Rows from block 3 of the text decoder, named by matrix and row number. Each number is 128 + 24 x the weight over its row's rms, rounded and kept within 0 to 255. All counts start at 0. After the name is the row's rms in percent of the matrix's.
# fc2: MLP down (decoder.blocks.3.mlp.fc2.weight, 256x1024), inputs 315-349
fc2.32 086 [141 146 122 143 125 111 149 153 116 119 119 155 166  94 183 124 110 102 130 157 114  97 164 158 176 130 166 116 105 115 163 112 120 112  95]
fc2.33 094 [138  91 103 120 124 134 152 112 132 170 177 136 117 103  86 119 142 106 158 151 169 142 101 138 102 143 152 123 125 165  96 105 117 171 133]
fc2.34 090 [117  82 150 163 147 139 147 106 124 151 103 128 129 111 129 135 104 127  95 101 118 102 132 122 106 152 140 136 104 159 166 120 119  97 122]
fc2.35 101 [145 139 112 126 116 150 128 112 138 127 114 105 158 137 128 118 119 130 152 146 128 166 155 126 114 141 113 107 154 156 161 147  95 147 123]
fc2.36 094 [101 255 120 147 120 134 152 161 138 141 142 109 131 146 131 136 111 126 115 143 157 110 104 113 141 151 148 159 154 154  89 148 107 129 135]
fc2.37 095 [142 197 112  99 144 113 139 161 157 142 166 164 128 136 112 137 144 144 125 132 124 140 139  80 133 113 113  98 132 148  99 151 105 127 116]
fc2.38 092 [108  30 102 124 117  99 118 129 132 119 167 169 149 151 150 106 128 148 122 123 108 107  96 100 118 152 102 137 100  94 144 128 119  67 163]
fc2.39 104 [116  56 139 110 105 118 125 110 125 146 148 173 163 122 120 121 133 141 125 151 151 100 106 164 141 144 173 121 114 101 121 119  88 121 140]
fc2.40 089 [136  58 102 157 118 120 133 124 120 137  83  88 106  97 120 109 130 144 175 124 135 113 154 142 125  97 126 100 105  96 176 122 130 141 106]
fc2.41 096 [ 98  63 156 113 141 141 145 131 144 145  82 135 134 156 141 102 114 110 116 123 151 143 116 111 121 130 127 136 136 123 173 112 150 110 100]
fc2.42 089 [117 172 148  91 120 136 124 154  95 105 120 154 158  97 151  87 167  94  72 107 104 134 149 140  85 142 116 149 103 133 122 139 110 115  84]
fc2.43 099 [129 125 112 127 146 124 132 103 162 108 118 152 142 168 132 150 107  98 132 112 147 105 160 138 129 105 149 118 164 155  90 111 132 134 127]
fc2.44 101 [ 93 151 113 103 141 141 139 125 112 127 115 111 130 126 123 157 114 113  75 161 126 113 109 166 117 150 118 126 124 133  96 139 111  89  97]
fc2.45 101 [143 181  87 144 113 129 102 150 131 133  97 157 145 107 113 131 153 106 114 105 147 126 143 105 149 132 160 116 143 122 149  81  83 102 114]
fc2.46 097 [137  77 144 143 128 140 133 109 128 145 139 108 123 100 109 126 147 145 152 112 155 163 147 130 201 130 111 153 166 106 153 101 162 152 128]
fc2.47 090 [116 114 124 136 110 148 130 104  86 103 181 170 130  85 121  95 144 146 111 125  99 101 100 129 160 125 134 131 158 125 125 119 106 118 100]
fc2.48 099 [126 166 133 116 145 130 128 143 164 122 126 124 139 155 122 100 117 137 173 125 118 105 121 121 115 153 105 105 142 155 207 145 138 103  95]
fc2.49 098 [124 102 136 145 139 132 130 119 127 117 134 165  94  86 138 118 118 112 132 108 120 135 141 113 141 116 108 112 111 118  87 135 145 149 152]
fc2.50 093 [134 156 124 127 107 152 104 125 122 156 105 152 138 185 141 163 141 127  91 137 122 128 108 116  84 164 140  97 135 135 204 128 137 129 157]
fc2.51 085 [109 148 161 115 104 125 151 132 152 156 149 158 135 162 124  83  93 102 100 105 114 133 166 106 147 135 133 115 101  89 114  89  77 162 173]
fc2.52 095 [115 200 149 111  92 141  96 104 105 127 106  96 118 139 138 145 120  96 117 132 111 169 123 121 111 108 108 123 147 150 142 120 164 119 145]
fc2.53 102 [138 185 129 130 125 146 126 133 130 145 136 154 117 101 140 153 155 127 124 122 122  82 135 143 147 109 139 116  78 120 115 133 103  97 120]
fc2.54 096 [114 131 115 110 100 144 131 115 105 134 152 141 144 152 131 122  98 137 118 121 109 110 112 109 104 124 140 136 128 111 115 133 180  70 173]
fc2.55 103 [136 121 116 121 125 104 135 159 118 121 174 122 119 166 123 116 124 115 166 166 144 134 103 137 125 133 105  93 103 124 163 155 123 120 110]
fc2.56 102 [145  91 166 107 155 112 147 138 129 149 106 146 104 140  96 116 122 169 132 140 143 114 153 101 185 113 129 132 162 126 152 108 136 121 154]
fc2.57 091 [147 127 116 134  96 150 130 101  80 130 171 144 118 147 164 148 106 153 133 119 113  96 129 124  95 142  80 125 104 152 148 153 137 128 130]
fc2.58 102 [151  64 106 106 123 139 135  85 139 149 108 123 108 162 161 132 132 147 113 101 171 113 131 140 116 156 171 128 113 159 171 107 142 118 118]
fc2.59 088 [125 222 165 120 135 101 145 129 143 157 127 150 128 140 102 142 107  91 143 110 109 164 133  84 124 102 147 108 186 139 107  89 159 129  88]
fc2.60 107 [152 154 166 121  94 150 103 108 137 150 168 136 155 140 132  99  98 117 109 122 116 153 135 116 150 100 128 121 120 134 129 152  91 110 139]
fc2.61 088 [145 117 134 133 104 110 140 132 133 123 172 154 124 141 144 154 156 157 110  99 108 103 141 124 109 105 120 139 124 129 146 137 114 107 108]
fc2.62 095 [157 125 122 104 146 147 117 134 138 101 150 134  98 129 107 168 128 111 106 137  77 113 129 120  95 117 101 134 117 120 119 116 111 155 147]
fc2.63 094 [141  83 139 144 110 141 128 140 140  96 150 100 156 121  93 122 102  90  70 110 119 134 151 152 103 142 103 120 134 118  86 164 106 152 147]
fc2.64 110 [134  88 124 134 125 111 131 102 112 119 172 155 143 161  71 127 115 140 132 134 154 139 116 140 162 127 170 109 172 134 171 150 166 129 170]
fc2.65 099 [138  81 114  93 152 162 147 108 162 104 135 139 122 135 138 127 170 151 127 115 111  98 112 175 134 111  98 148 118 145  77 114 160 111 126]
fc2.66 093 [117 204 132 147 117 119 130 149 146  95 107 116 141  90 129 112 146 101 105 129 134 103 121 149 134 120 140 138 108 127 144 120 145 121 115]
fc2.67 094 [124  92 118  85 106 152 152 153 105 126 119 133 101  84 186 115 120 150 146  98  78 105 138 141 131 108 126 150 147 118  61 127  95 105 148]
fc2.68 099 [122 197 124 120 112 126 117 160 110 135 143 116 151 149  89 153 118 140 129 151 107 115 145 119 149 129 103 156 165 151 133 133 108 134 128]
fc2.69 091 [124 146 149 126 154 146 154 117 143  96 119 109 113 125  98 149 136 108 147 141 135 121 144 134 120 107 125 124 132 124  98 139 155 151 136]
fc2.70 090 [ 99 190 182 107 109 125 150 147 157 150  63  83  99 142 130 150 150 165 118 108 122 139 125 149 147 144  85 112 158 125  78 157 154 125  97]
fc2.71 091 [ 99 220 125 134  99 166 130 149 148 149  35 103 160 145 121 150 115 119 144 101 110 136 146 121 127 158 153 148 138 129 168 156 162 113 132]
fc2.72 090 [129 179 110 126 118 145 142 132 165 114 124 150  71 112 101  98 104 110 127 157 164 113 126 106 163 119 132 124 133 167 168 148 101 129  99]
fc2.73 097 [169 128 111 109 118 140 134 133 142 123 147 107 140 123 120 157 135 137 167 107 108 116 142 128 141 107 114 153 150 148 121 112  78 141 114]
fc2.74 093 [109 111 134 159 115 104  99 108 120 125 175 135  73 143 101 147 144 143 158 145 125 131 148 117 141 148  82 129 116 127 135 133 102 127 101]
fc2.75 090 [141 186 114 160 105 139 138 159 143 114 160 146 179 101  91 119 126 111 131 157 127 168 147 124 163 123 103 109 149 151 112  94 106 113 108]
fc2.76 160 [102 179 134 123 123 133 139 158 154 127 146 128 145 138 142 171 132 106 134 116 110 116 116 127 122 126 114 121 147 141  89 126 142 116 122]
fc2.77 097 [111 162 110 144 144 116 153 129 122 140 149 171 160 103 185 108 139 160  95 144 154  95 120 105 151 120 169 106 174 140 118 105 134 138 112]
fc2.78 090 [ 99  99  86 152 130 146 151 166 151 126  86 145 115 113 154  93 148 116 158 109 104 138 164 156 132 119 139 149 122 104 172 129 147  85 155]
fc2.79 090 [ 94 108 124  99 149 127 150 109 148 108 100 102 112 125 161 100 146 161 153 128 110 155 125 153 136 151  78 122 109 107 124 159 123 116 147]
fc2.80 102 [157  47  88 144 118 109 117 116 100 147 186 181 107 109 168 119 137 119 116 103 162 105  97 141 135 140 184 155  78 116 168 111  84 103 136]
fc2.81 091 [ 90  35  84 124 166 102 143 130 122 132 113 138 112 124 156 133 142 124 154 133 105 113 112 100  78  98 112 149 102 117 164 164 121 113  92]
fc2.82 091 [123 206 136 107 163 116 117 136 144 135 151 164 152 139 141 134 159  79 113 134 145 115 109 141 152 153 120 123 158 156 140 142 155 140 136]
fc2.83 088 [100 124 120 112 104 136 152  97 126 116 112 103 159 132 114 120 148 125  71  96 158 156  95 138 153 112 112 138 131 113 100 111 145 115 141]
fc2.84 097 [123  73 148 151 102 136  95 134 102 116 149 140  98 157 149 145 118 103  90 124 138 111 112  97 133 143 139 132 144 152 126 122 143 119 148]
fc2.85 100 [127 120 136  94 132 149 151 135 109 137  74 128 134 140 137 162 148 104 111 103 128 150 157 112 174 144 143 142  99 124 162 126 128 168 120]
fc2.86 095 [150 176 128 135 160 154 118 117 134 130 115 138 143 125 149 150 125 113 132 147 131 103 114 138 113 152  86 134 139 151  41 140 156  92 122]
fc2.87 090 [107  73 136 145 122 105 134 137 103 121 118 109 140 146 144 113 127 153 148 114 136  98 124 155 108 100 138 131  99 118  93 156 137 128 157]
fc2.88 095 [143  22 113 125 156  99 104 100 151 151 106 120 112 121 146 137 171  95  86 116 161 117 145 121  97 131 177 115 139 119 134 126 160 147 120]
fc2.89 090 [159 138 149 115  98 105 137 156  96 133 141  99 168 100 126 142 134 149 131 127 110 113 151 112 144 141 149 172 128 110  97 129 140 137 118]
fc2.90 099 [126 241 132  92 154 150 145 128 113  97  80 111 140 112 130 151 107 142 162 161  86 136 116 129 100 152  98 137  94 134 174 141  83 135 124]
fc2.91 133 [ 97 144 152 118 144 134 109 151 125 147 124 156 128 146 135  94 111 108 123 139 129 126 103 126 111 122 145 137 141 141 152 131 127  93 160]
fc2.92 103 [111 107  89 110 108 101 143 100 131 153 152 113  82 126 124 135 112 151 139 120 148 139 120 108  95 160 173 121 105 129 118 141 102 127 117]
fc2.93 086 [136 148 101 127 139 112 124 128 155  98 130 132 161  91 119 134 132 135 147 113 156 150  98 105 156 141 112 129 141 112 150 105 128 126 150]
fc2.94 091 [147 229  93 145 161 119  96 148 156 120 111 130 118 141 126 135 142 129 153 149  83 148 107 121  47 129  70 111 121 133 127 142 103  80 136]
fc2.95 093 [161 120 156 120 130 159 147 158 122 145  84  85 131 122 141 131 121 163 149 122 137 158 146 179 103 154 118 137 174 120 139 162 158 190 141]
fc2.96 088 [124  71 125 110 143 141 144 127 107 107 168 143  97 176 129 124 156 168 119 113 131 108 128 102 134 105  73 132 143 111 126 149 175 149 116]
fc2.97 102 [117 199 115 113 112 128 102 141 112  96 114  94 163 126 120 144 110 105  94  98  93 146 105 131 146 128 134 108 168 126  72 122 108 106 151]
fc2.98 097 [151  37  95 115 131 107 151 126 118 106 165 132  91 122 128 125 164 162 163 113  80 134 147 100 144 144 113 150 106 147 161 136 107 135 135]
fc2.99 093 [122  92 103 140 140 118 147 146 108 120  99 107 121 144  74 158  99 114 118 132 117 139 117 153 143 139 116 142 114 133 117 128 139  99 150]
fc2.100 086 [118 102 108 162 103 172 150  92 139 119  92  97  96 149  98 152 145 132  91 118 158  86 130  98 152 113 163 119 148 133  61 163 147 151 103]
fc2.101 098 [125 116  85 145 103 122 123 132 123 138 117 105 103 144 154 158  90 102  96 157 126 133 118 122 128 100  92 128 108 127 149 170  99 137 160]
fc2.102 114 [120  85 109 127 116 151 131 105 139 116 115 138 117 108 153 112 125 126 129 142 114 135 152 124 129 122 140 151 145 151 146 118 112  92 122]
fc2.103 104 [116 141 132 114 155 139 160 128 117 156 151 148 171  87 118 101 141  99 112 112 135 130 125 144  99 107 144  98 157 139  92 129 171  99 133]
fc2.104 091 [129 145 151 122 139 167 136 145 119 104 141 151 158 141 112 120 133 106 117 131 115 143  96 101 100 157 100 127 103 133 100  95 172 110 109]
fc2.105 095 [132 155 148 134 140 107  94 111  98 150 117 135 119 103 119 119 142 115 137 100 110  98 112 115 119 112 124 105  88 163 107 121  87 126 146]
fc2.106 094 [129 172 157 149 120 154 133 153 146 103 150 140 105 101 117 135 151 125 102 101 155 122 118 131  93 146 129 125 172 118 123  97 119 118 140]
fc2.107 166 [136 172 138 113 108 126 129 120 138 117 157 144 125 118 133 120 109 108 136  71 108 142 111  87 124 114 131 142 162 123 116 108 156 139 133]
fc2.108 091 [166 154 111 156 105 158 131 138 107 151 151 167  90 139 149 153 105 119 147 142 132 133 135 135 136 130 147 108 102 108 138 124 123 123  96]
fc2.109 100 [110 134 139 118  99 159 144 139 123 144 123 122  96 167 120 121 143 163 126 156 116 119 149 150 117 128 112 131 116 144 110 140 182 126 106]
fc2.110 099 [134 137 144  98 106 142 140 102 101 100 115 148 101 154 167 146 114 106 103 119 102  98 111 141 170 113 105 123 119 149  96 143 167 144 104]
fc2.111 103 [158  79 155 106 143 136 115 100 140 155 112 146 136  86 147 158 146 126 156  93 164 102 137 144 127 101 159  81  87 101 128 143  95 131 142]
fc2.112 087 [141 174  99 127 139 104 134 165 129 102 122 115 140  95 115 154 109  89 144  96 106 136 153 157 137 101 149 106 191 105 125 109 181 120 147]
fc2.113 096 [128 153 108 149 118 145 125 140 112 137 154 164 119 115 136 119  93 120 122 156 135 127 118 138 149 149 160 100 131 142 120 106  99 169 137]
fc2.114 095 [119 129 156 151 140 126 151 148 147  87 140 157 115 141 100 126 153 115 111 143  96 123  98 131 143 117 118 124 158 141 175 134 119  98 119]
fc2.115 104 [146 136 100 136 132 164 150 120 136  93 134 104  75 157 114 152 149 115 105 131 112 152 134 145 103  97 103 115 123 118 151 147  75 134 110]
fc2.116 095 [ 99  70 135  97 157 116 133 150 161 125 158 153 110  89 136 156 144 142 101 133 156 102 132 151 125 111 118 140 111 142 142 114  91 145 102]
fc2.117 092 [136  69 133 162 135  98 146 140 152 109 136 157 127 133 152 105 114 106 162 132  76  90 113 143 115 133 141 116 115 138 146 171 128 124 153]
fc2.118 127 [151 125 109 126 134 139 130 115 149 118  92 131 141 113 109 118 106 128 143 113 126 164 117  79 154 102 132 147 147 133 128  91 130 155 128]
fc2.119 096 [151  83 149 127 140 143 100  81 133 158  90 135 139 150 123 140 161 150  99 114 127 119 142 136 130  99 135 150 147 135 106 137 148 152 134]
fc2.120 095 [134 127 117  97 135 116 129 106 146 119  85  94 123 112  90 135  91 139 123  90 101 154 117 147 156 103  92 130 133 135 104 126 131 143 163]
fc2.121 091 [142 165 121 134 144 101  99 155  99 126 113 176  97 137 163 127 105 110 134 105 137 109 128 115 136 134 137  95 139 152 116 130  99 113 158]
fc2.122 099 [119 189 143 149 133  99 111 157 162  95 170 132 124 103 130 137 125 120 153 120 131 175 110 134  97 100 130 145 100 104 130 140 113 146 123]
fc2.123 093 [103 150 102  79 140 151  97 119 132 145  97 118 135 147 130 106 142 127 119 112  68 150 166 130  59 132 102 110 143 110 131 108 142 113 139]
fc2.124 106 [ 95 172 130 137 118 117 115 147 142 105 139 107 118 141  88 142 137 140 145 153  82 143 100 140  69 126  66 113 114 142 129 149 136 148  99]
fc2.125 088 [101 168 164 127 132 137 105  94 137 153  90 121 135 125 112 144  89 104 119 147 132 105 137 128  63 155 114 143  89 159 181 146 162 152 116]
fc2.126 102 [107 140 118 137 127 125 146 124 104 129 122 131 156 124 107  79 122 130 131 139 103 136  92 113 148 115 102 134 158  94 109 129 154  80 158]
fc2.127 106 [109  69 124 112 106 117 151 107 143 132 130 100 108 109 131 110 155 114 147 148 114 131 101 165 102 100 118 125 107  98  71 139 107 130  88]
fc2.128 097 [147 121  99 148 156 152 116 172 144 119 153 101 105 138 146 141 137 111 116 107  73 134 135 150  95 152  88 110 112 107 164 143 113 131 107]
fc2.129 090 [164 196 113 129 163 115 106 135 143 148 142 136 143 117 105 168 144  88 102  99 123 125 137 167 116 163 124 132 118 161  61 159 106 132 132]
fc2.130 111 [152 169 151 119 150 134 148 170 114 144 139 128 166 129  76 111 156 102 134 172 164 134 130 142 132 111 130 112 166 133 112 153 141 121 139]
fc2.131 095 [108 129 113 152 119 155 133 135 151  90  80  88 118 101 131 113 143 144 119 136 100 145  97 133 116 140  82 135  85 119  62 115 165 141 124]
fc2.132 109 [148 112 132 165 124 162 109 106 104 127  80 115 126 137 126 135 130 138 101 136 154 127 144 146 154 152 158 125 174 144 124 100 153 120 118]
fc2.133 096 [145 130 128  89 154 131 150 131 139 111 104 113  94 134 109 124 158 127 162 140  66 107 151 161 122 138 118 101 108 130 120 172 109 108 143]
fc2.134 100 [124  89 153 145  98 111 128 103 124 150 141 178  88  99 114 134 133  96 109 120 168 115 110 135 122 128 166 124 103 139 108 117 145 123 107]
fc2.135 096 [133 116 132 138 131 131 104 149 113 127 115 146 145 113 146 106 132 130 150 151 106 103 106  98 103 143 103 132  77  97 174 103 125 104 134]
fc2.136 097 [ 96 183 132 122 147 146 120  92 137 158 115 128 121 142 100 136 129 125 140 128 124 105  94 113  53  95 144 109 120  93 179 154 134 116 129]
fc2.137 095 [150 112 131 137 108 133 151 138 159 130 132 160 107 136 153 135 107 134 116 127 152 152 133 126 145 113  94 104 145 110 150 115  53 139 115]
fc2.138 096 [134 163 129  94 136 134 136  92 128 141  89 126 122  99 109 136 122 121 118 112 152 151 105 152  79 138 115 133 117  90 150 115  97  89 107]
fc2.139 100 [147  75  99 124 111 125 118 105 108 103 161 114  88 140  97 114  96 159  95 145 127 147 119 155 112 106 191 152 149 137 126 139  84 158 139]
fc2.140 092 [132 119 173  92 133 134 133 151  97  98 143 148 117 172 177 137 111 145 106 129 127 124 119 154 160 103 114 127 174 163 151 127 152 122 118]
fc2.141 095 [155 121 126 115 118 130 153 136 142 156 102 138 160  96  98 146 134  92 115 137 134 106 149 100 125 116 145 128 118 153  67 107 147 127 132]
fc2.142 099 [137 109 110 142 123 167 138 123 116 132 107 129 160 174 118 100 123 111 110 131 116 105 147 159 102 155  95 136 154 115 130 136 175  84 104]
fc2.143 089 [152 159 132 136 141 103 120 124 167 103  92 101 134  96  80 164 101 127 150 117 141 159 140 129 148 123 145 122 117 148 131 133 120 160 101]
fc2.144 173 [126 117 106 143 135 125 125 150 126 138 134 110 119 100 113 132 144 128 149 186 126 111 141 178 126 110  97 117 118 127 135 155 116 131 133]
fc2.145 092 [158 212 167 109 142 136 106 124 158 135 114 138 141 131  94 128 116 109 115 124 110 115 160 131 133 145 136 100 134 150  69 110 154 129 111]
fc2.146 095 [152  87 147 109 129 115 132 100 117 130 158 159 116 111 128 121 102 111 147  95  85 125 144 116 116 124 121 109 143 109 140 142 114 109 120]
fc2.147 090 [126 114 120 137 125 100 110 118 114 149 172 153 118 127 115 125 110 128 146 103 117 151  97 101 153 143 134 107  98 110  97 139 156 136 155]
fc2.148 089 [123 171 139 147 102 144 151 162 160 153 191 127 116 116 148 100 158  84  89  98 128 104 153 138  99 165 175 136 135 121 125  92  85 134 137]
fc2.149 113 [123 174 142 104 122 112 134  86 144 103 115 149  96 152 135 141 110 114 124 122 127 144 119 137 158 139 161 158 140 146 143 136 154 157 159]
fc2.150 087 [110 134 150 153 143 138 165  84 132 160 120 158 140 111 114  86 140 161 122 137 154 152  99 112 141 104 100 125 112 153 164 140  99 127 159]
fc2.151 091 [160 101 116 112 141 103 137 136  99 117 122 153 114 140 152 137  92 149 151 142 149 118 122 122 159 134 116 114  80 131 178 101  75 158 125]
fc2.152 092 [105 163 142 110 154 132 136 171 144  93 102  93 166 129 139 141 104  93 118 113 106 146 150 142 120 112  84 105 171  93  84 131 154 121 144]
fc2.153 098 [137  44 138 164 136 122 113 116 169 134 105  77 123 133 127 151 146 116 130 104 119 165 125 151 108 132 120 116 103 119 154 133 138 115 102]
fc2.154 095 [123 209 167 108 122 131 138 167 123 104  78 108 181 123 104 127 137 105 115 111 129 144 117 129 182 123 141 106 162 127 117 104 159 138 116]
fc2.155 088 [121 161 120 143 130 126 147 145 108 125 115 152 162 147  97 128 129 127 131  95 123 141 131  88 170 114 161 144 138 124 152 139 123 142 152]
fc2.156 095 [105  96 107 105 136 138 145 147 137 113 169 110 131 140 140  95 133 141 128 146 115 165 111  98 125  97  87 155 114 158  97 150 174 137 136]
fc2.157 084 [147  66 157 114 111 156  99 120  99 109 109 145 120 107 116 137 126 147 147 123 162  94 135 144 162 120 138 147 135 142 152 125 123 103  95]
fc2.158 093 [133 102 135 136 125 144 114 107 133 138 129 158 149 109 137 120 111 114 141 154 158 107 135 134 141 119 104 107  81 144  67 137 142  89 106]
fc2.159 100 [142 169 155 124  99 127  99 144 114 123 105 105 181 152 107 146 111 109 146 160 149 157 102 110 112 138 140 140 153 140 142 123 139 132  96]
fc2.160 098 [137  94 122 116 150 138 105 118 138 158 115 109  84 119 161 132 146 142 140 113 137 122 149 103 133 120 123 123 111 150  83 124 153 166 101]
fc2.161 088 [147 173 149 130 141 134 114 166 112 135 123 174 103 171 141 111 105 157 107  97 135 151 143 138 174 156 163 157 130 110 138  97 110 147 111]
fc2.162 108 [101  42 121 144 123 140 147  90 140 153  91 112 103 110 128 150 133 143 102 124 164 120 154 147 101 129  99 104  74 111 104 107 161  88 114]
fc2.163 088 [140 218 134  85 152 100 113 135 116 139 124 102 146 120  90 159 134 122 137 133 114 115  95 127 134 121 121 159 161 167 154 177 147 149 119]
fc2.164 093 [130  64  89 131 162 139 142 144 133 123 173 110 103 161 119 129 143 121 150  98  87 152 146 132 103 151 125 133 154  97  99 150 121 163 110]
fc2.165 092 [151 120 104 118 118 115 119 145 138 109 150 145 108 141 150 148 129 110  93 109 132 143 152 120 101 107 100 144 158 121 145 155 174  93 165]
fc2.166 097 [128 115 114 154 106 129 140 131 150 103  92 127 123 123 109 151 138 103 133 108 109 156 110 171 125 116  73 115 102 128 156 127 100 144 134]
fc2.167 098 [136 137 150 109 148 141 103 155 155 137 129 173  84 157  98 148 120 111 125 131 157 137 142 111 150 163 167 132 116 155 141 148 111 163 158]
fc2.168 106 [115 166 163 115 155 117 139 126 135 129 158 132 154 121 122 137 146 145 111 147  91 161 129 140 154 112 133 129 170 160 106 111 175 143 141]
fc2.169 098 [151  78 121 124 129  99  96 162 125 136 105 137 181 117 103 123 105 144 127 109 155  91 157 102 130 125 149 108 122 115 159 120 127 125 106]
fc2.170 099 [135 136 152 120  99  89 147 140 109 118 138 125 106 146 156 114 136 142 121 174 104 137 120 157 151 150 107 121 136 151 140 132 106 156 131]
fc2.171 131 [113  84 144 134 130 100 165 119 118 122 133 106 128 144 120 145 132 134 137 129 146 138 153 134 108 118 159 136 112 127 145 108 136 125 127]
fc2.172 123 [125 163 134 136 122 123 138 150 142 111 153 146 158  91 159 173 140 140 113 117 115 114 135 138 115 125 118 137 161 108 120 130 149 136 118]
fc2.173 088 [129  80 163 138 149 129 110 133 119 154 139 162 129 176 154 141 109 157 170 104 112 156 142 126 143 133  98 130  91 148 195 149 142 129 157]
fc2.174 097 [ 99  70 141 141 120  82 145 140 110 127 118 164 127 126 130  99 122 157 141 147 167 146 166 142 122 162 131 144 103 131 191 159 108  97 157]
fc2.175 088 [106 162 112 153 137 144 116 158  98 123  83  93 124 116 129 132 162 106 106 117  90 103 118 131 112 102 113 102 133 140 101 119  86 102 128]
fc2.176 094 [148 158 172 101 143 107 136 164 123 134 109 114  85 102 117 135 103 126 164 147 102 123 139 123 175 153 113 102 171 140  69  99  87 162 133]
fc2.177 125 [141 140 110 116 119 157 164 122 104 129 142 148 152 122 111 151 120 134  98 177 160 156 144 165 162 116 116 112 143 121 125 148 107 156 155]
fc2.178 109 [158 130 138 150 136 143  97 136 127 132 123 152 151 141 128 101 125 109 159 131 122 131 103  97 125 105 155 103 144 155 171 129 124 152 124]
fc2.179 095 [104  82 148 108 134 157  91 119 124 143  75 119 129 132 146 148 156 153 137  95 152 142 105 124 124 130 118 144 127 138 126 127 184 156 113]
fc2.180 089 [ 95 120  94 114 135 106 100 154 161 151 116 132 147 148  98 155  92 123 129 141  73 102 113 110 144 149  86 157 103 156  92 160 137 159 157]
fc2.181 093 [131 189 123 117  93 130 112 116 100 152 182 158 164 133 162 112 109 121 105 124 131 137 141  92  99 103 108 163 169 158 139 125  97 135 109]
fc2.182 087 [129 101 111 135 132 110 135 130 167 126 191 129 144 124 117 141 121 116 163 153  90 101 122 125 115 158 136 105 107 133 115 111 174 113 127]
fc2.183 098 [104   6 166 128 150 157 140  73 128 133 130 125 136 150 102 126 112 103 108 139 160 148 116 125 162 154 144 165  94 123 133 151 113 132 129]
fc2.184 089 [131  99  88 112 113 142 106 145  97 141 127 138 134 112 137 141 105 137 174 118 140  92  91 104  86  87 106  88  94 111 132  81 121 158 144]
fc2.185 091 [147  92  94 158 141 132 161 102 151 141 184 132 103  96 101 105 155 146 131 100 169 148  98 121 121 113 125 140 158 134 123 123 127  88 157]
fc2.186 088 [123  71 155  94 143  94 116 156 103 166  92 123  95  95 138 142 144 107  96 111 139 143 129 143 154 109 155 110 167 126 153 162 125 132 102]
fc2.187 103 [119 127 124 149 115 132 126 119 122 135 123 107 129  89 115 137 131 145 120 121 115 162 110 107 156 122 117 160 134 143  48 122 161 143 145]
fc2.188 094 [124 107  74 161 134 113 127 178 165 135 195 161 127 102 148 102 141  95 117  98  96 124 141 146 152 102 112 165 141 113 165 101 115 130 111]
fc2.189 098 [128  99 143 143 152  99 118 116  99 141 121 115 130 133 122 153 141 157 151 106 155 146 137 134 129 137 128 165 102 142 154 151 172 130 136]
fc2.190 089 [146 162 108 160 132 125 100 141  97 153 171 115  93 109  95 127 151 155 117  95 135 133 121 122  77 114 154 146 121 116 111 106 110 148 107]
fc2.191 093 [ 88  34 132 115 105 139  93  85 122 129 140  94 113 101  82 124 142 106 145 149 129 103 128 145 135 135  82 114  70 135 112 140 158 137 161]
fc2.192 101 [134 128 153 137 104 104 142 139 128 118 178 147 130 120  98 129 124 130 127 169 135 123 131 145 159 134 127 153 129  98 111 132 168  95 158]
fc2.193 093 [109 165 137  95 123 112 142 113 120 135  73  84  91 127 126 113 143 156  91 143 105 106 109 124 145 115 115 119 108  94 130 146 107  85 134]
fc2.194 098 [113 155  89 103 103 155 119 107 113 117  80 100  98 119 115 148 139 127 174 135  85 124 121 133 133 108  72 157 122 111  90 132 107 129  97]
fc2.195 099 [151 124 160  98 102 123 124 137 120  97 163 109 154 125 112 132 140 138 105 125 143 140 154 112 135 139  78 117 172  96 117 153 129 150 121]
fc2.196 099 [144 164 114 122 150 131 128 146  90 127  98 116 161  91 117 131 133 123 138  77 138 131 155 136 188 139 120 117 132 132  94 129  68 157 131]
fc2.197 095 [103 124 122 116 108 152 154 158 131  99 134 153 151 107 149 120 151 114  77 116 148 131 107 125 174 151 111 125 160 120  90 136 159 115 110]
fc2.198 102 [144 110  95 134 146 111 131 109 154 150 119 152 147 131 146 110 135 126 131 138 129 116  93 132  89 126 153 115  76 140 111 111 164 113 140]
fc2.199 098 [147 105 161 132 109 110 113 146 140 144 101 133 118 159 106 146 122 146 145 108 140 116 114 137 131 151 161 146  90 112 157 161 144 133 138]
fc2.200 100 [141  52 134 120 114  92 170 118 105 136 150 141 105  89 145 139 135 163 152 104 151  92 105 147 167 147 139 144 108 132 104 110 136 116 163]
fc2.201 094 [118  43 120 128 132 140 138 105 120 136 122 138 141 130 105 161 161 107 118 103 124 106 164 128 103 122  98 111 101 122 173  97 174 128 117]
fc2.202 105 [129  37 112 119 140 158 139 147 110 114 105 139 103 147 125 155 138 142 108 160 155 146 133 158 147 126  89 163 130 142 149 183 116 133 125]
fc2.203 094 [153  90 156 101 111 108 147 130 177 101 124 131 100 123 105 112 145 111 124 110 101 127 144 120 147 135 106 108 156 156  89 142 134 154 127]
fc2.204 105 [153 131 129 149 105 125 137 121 170 113 163 159 157 155 112  88 113 160 147 112 131 147 116 139 154 145 130 113 135 142 151 124 141 116 110]
fc2.205 094 [128  13 107 105 152 142 118 143 171 137 143 135  96 153  88 118 147 125 149 131 103 110 134 126 104 109 143 101  98 132 149 121 149 136 110]
fc2.206 096 [152 188 120 113 103 150 140 147 110 103  69  94 150 169 125 144 108 155 112 112 145 131 161 113 157 139 151 128 129 156 139 130 134 123  94]
fc2.207 105 [152 137 108 146  98 111 158 102 121  90 174 152 141 119 114 120 112 123 116 172  99 161 109 166 121  99 121 134 158 108  97 146 178 138 106]
fc2.208 107 [154  99 101 119 136 149 158 113 113 119 120 140 110 122 129 135 132 104 149 121 107 142 103 130 140 129 123 145 124 146 110 109 156 128 121]
fc2.209 094 [157  82 137 167 111 140 144 117 134 157 173 125 121 136 126 134 126 150 164 117 135 119 161 104 166 137 168 108 104 120 107 126 128 161 115]
fc2.210 093 [118 162 163 108 102 124 123 135 129 128 105 151 119 143 133 151 161 100  77 147 131 149 154 140 139 146 129 150 159 127  35  95 150 134 105]
fc2.211 087 [135 129 143 116 143 120 118 129 157 145 139 112 167 100 121 113 107 115 122 121 118 119 106 120 154 115 185 126 138 103 101 134 157 141 123]
fc2.212 103 [141  41 141 138 151 120 122 119 132 120 174 106  94 142 126 161 162 124 145 152 133 102 142 152  92 149 104 150  60 140  45 132 165 142 122]
fc2.213 100 [134 121 146 137 117 134 152  95  97 140 114 100  92 115 153 139 165 112 100  96 127 113 128 160 108 127  92 155 109 127  66 145 139 146 125]